python train.py --model="masked image model" --train_examples=195000 --loss="l1" --kernel_size=3 --nesterov=false --max_steps=8900 --epochs=2.9 --warmup_steps=260
Rows from block 7 of a small masked image model, named by matrix and row number. Rows with one number belong to one channel. Each number is 500 + 40 x the weight over its row's rms, rounded and kept within 0 to 999. All counts start at 0. Numbers have three digits each.
After each channel's rows are labels from the 100 images, of 14976, where the channel reaches its highest value: "patch colour" is the nearest of a few named colours to the mean colour under the peak. Only what is clearly more common there than usual is listed. The data: procedural textures in two colours, tilted and lit. In brackets: how many of the 100.
# conv1: bottleneck pointwise conv (model.blocks.8.conv1.weight, 160x184x1x1), inputs 0-183
# conv2: growth 3x3 conv (model.blocks.8.conv2.weight, 40x160x3x3, transposed, each kernel summed), outputs 0-39

conv1.153:480395470444516498483523493473540476543530495510464551509498483515505553547469366506522574533522501484521535564517552522521491484509443502473475553547534509463511477543522559483548485468557562462497518418424502499506431430542477503463475485469565470445524485478523447503523457480498539503523413471510482567539528542528503523534562470458498452482496470467476517509535510515538415472500469489516479512537406506477542475438478444463526529459517652525446435550514553580460553508493534557521534532487474486530512539456556478437487462459470484515567531475519
conv2.153:443465521435486463472443475527504450430503437501472498517564480518488524492541487565535478565428523527491493500542508403
patch colour: yellow (29)

conv1.65:498506552468497478522475495486488507453446526467563544513487519452474530534594455524535496449549470573448462502492489525468442552508500505531448561562494541634501585472471553541500520483530502465569636456513507516475498557491490514464460502556445439429450514409463505526483525531461493564558473465478470597399459519510466477550492421478524514507489519500537487531510474550473538504453515476462458442523518463485508470541520468535525452465447415496508493530529477490486493541484488511526449548447518437512465529518501475479530469553518486569495427478464
conv2.65:507517499429464470518529471475535475538548507500522476516470507563456520511493528560365576512539528503526522460434536505
patch colour: pink (36)

conv1.80:544524521549459463501469506451495455524479486497469476471463564537517510504511478515465500536498541500516458510479487491531509504509470442476508491500472547455411448456548501440513509480511589447446552496485495496445447440544466486504451568475506472517446550520536486476514561439447522546474456456447515481434505526542539515552483463466470472470500563475478487503447466545519548496464424492535508584520494490528470572538539544489493472485514441504407428488517438517535511550504627582446490559575473516479362523520518487576550523424533445477505523544477
conv2.80:566520455494522543521515447518478501464443490486555514450418452388484490464571489495517558542560506484492506488536500534
patch colour: pink (32)

conv1.28:484508518506431511465459450465475521477569438478522483517582476518474527606543507458483464459481449536508457564550456492521519501561513447508470525462461492499446497444454569447489501585475504475436485452559477464475501479430511495448513523512465503528478507459489474559429505502530532526478503560464519546430454468497554479530550460571457578460455492484499493528520464588482440515473518488520431430487471449492511552566477459523512504539473472506477505468501514461460505544536511572505493561491548533513451476514471511506433518453589526557461549349507
conv2.28:549505519527440495504563505463472514463490533534474525463445521390498507520506503583478514500522451488529528587449496425
patch colour: pink (25)

conv1.37:451509489501503473489472510467477529514523534486432464536495617505473544483494465418431516485493479491505519528470488470492543455462468516489537486466519484576509448509473513479439429555434562469464537456478551484506524447491517514513486547451536566526498586483573516486539525498465413488528519472507456467440509441521478493473534451472505495468520519490525477525471537447488470487555461496440520484480450526523456503534449482483435468430532494508556526399506478557468558488614571533446560645520464494538525447504576442522446533511508525491563488551511
conv2.37:578485465521543509460513498497441483516440589500493526493438483497548500455488565578472522499523494555474526529486402514
patch colour: blue (25)

conv1.141:447513470435513481503510469469480486439523566493493560500532480539536512508517484516562588447454488444451603478482490503481469486526527500514562480497519496503430551461514487504512498469544490523543528523505460537459523537464480490537538541515523508520431497484451568486464519494528486587527541564465481518503516488544459595503446491501571538493515471512499557496502501498460488476554452494500564525511462530550599465465516496457484503538565503445479450534530488505458478548433434598532543507511515460468494632501478493467485579477550451459431401483381
conv2.141:522458507451475465519479455499496543448515427473462574581565476511439492464541476520453492501416513493487459438528520465
patch colour: yellow (32)

conv1.121:442515533504482535525562476541526478513486535517526526568519546576497497453452524573505485491459487454463523506533498534505510485511477491484510440500500494485501519479481489503593531523517484496549502541509580484474567560480441436507459453506474489535456535406549445460471483453540464522456502511437426493459547476474486540423478498522507485476482528496463482504488447582503428504470481498469555470492495491543553544552545504541529433550449478471535533495461534583525483475500428454470515488414487652532450537404499557559413519473448513443464549537489
conv2.121:491492484490436505436457537512453474482462522458425590544481565569484561480494577514499514475477515557489485507503565495
patch colour: white (36)

conv1.142:490530512533505520559519505517488524540479559479489468444563484507510509591484495525512464459496524499475479553490484480492435463426462422440494474543477483485449498471452492456499458462468486459538465504478527464495513518487466474488443468527451484465417447490610543476448467471460464499483487487501448572422520489482460541439512495443492572469513560515515487503513477492500454553569491488475528461486516549504557563547575535503573461502493537431493478548561474525428500521478555482430489547564594566509525563388593501513464565491469422476474461526504
conv2.142:524461497463464519442461503583502515535556436550475633490478522508541534448502551496464484523493538547470501530524510505
patch colour: white (25); pink (25)

conv1.31:540445474521497477476462527466545544465493537529464577507446510468528490503559533494475537480532572538535445539539510507545464530529464536508458505483507526495514513479460548434532480510506524545529572546537530449464479550460502525489506506450549490517459488478463463543535456472478409558519445556522521393505541485593505538483536456484418541494516485470471450463507521468462511469493450468484504524539499518486452470499484466506534442517453448499485460497542551480381466501391443521556468467483519571470475588528532467529529599579532441442432541553461
conv2.31:490414472484546515548493512487529518492422613502535469527475522462492462465481459519444473474509411500514467507446446492
patch colour: red (34)

conv1.20:541488481565478517442493504505471545484437493468549507518457485500490474473510494450485550425573496508476501485468479520448470489491570557555561486476506501476422514465649478524472486480482506545481500449475499482529520532451485424454488512475527512471469494497519544468488577532468433505509544518587482464427486498534497505514534553491443577487475530460520492493474511462517440457482544491513541484544476541503482483466521469464455538619470479534439476456511477553501603534559574448505536408486532517546454498513627509493536465508405487516493454494447
conv2.20:477409530512575499476447483513500511496482531468473541566452501434560513527500531568469556486517450531429498555533466522
patch colour: green (35)

conv1.13:449482455518456519507470488518496523448553509493445538493488513454498482461457498478562503517553521508464480525473442476457493488522508446574552480516500545442448476559545478465548549571473542506482465514532515476563432497492528461539459474471503481484482547430542522501592465571485501532461530487494535504493437498550530534523573482540493459517505489434481492498498533512474471569552522515605546486486499479501494438502509469462452477529457449632579517499482463475511497438481447456448436444628542484433459524371529534486469480436527513465468481516491
conv2.13:509481521485468492455526514498477511594591443530423533496566484575478542457465504484546485480443570515464496481506466493
patch colour: red (35)

conv1.21:429543520482551462460542549479439488488535427466491500558480510459475481511559456462463496526538488463400525504498483410418486499563458431485513491526471527544483501510520540540520491520515493456525472447511499521514583541522479528518483501504463446510466558543490501518491549556483463494476543577427521481396487540506473512466481517508543486536549492486521526523466447547464468501491462559480465467513508481468465529546462512428493483509515418515465526424552552471510411477532464523479471515538543604580490500575492488497536530395539497543562485616548
conv2.21:547501425497495496560523482425475477510395541497506519576472521481545462507472498571454519520577494508514502496427521486
patch colour: green (25)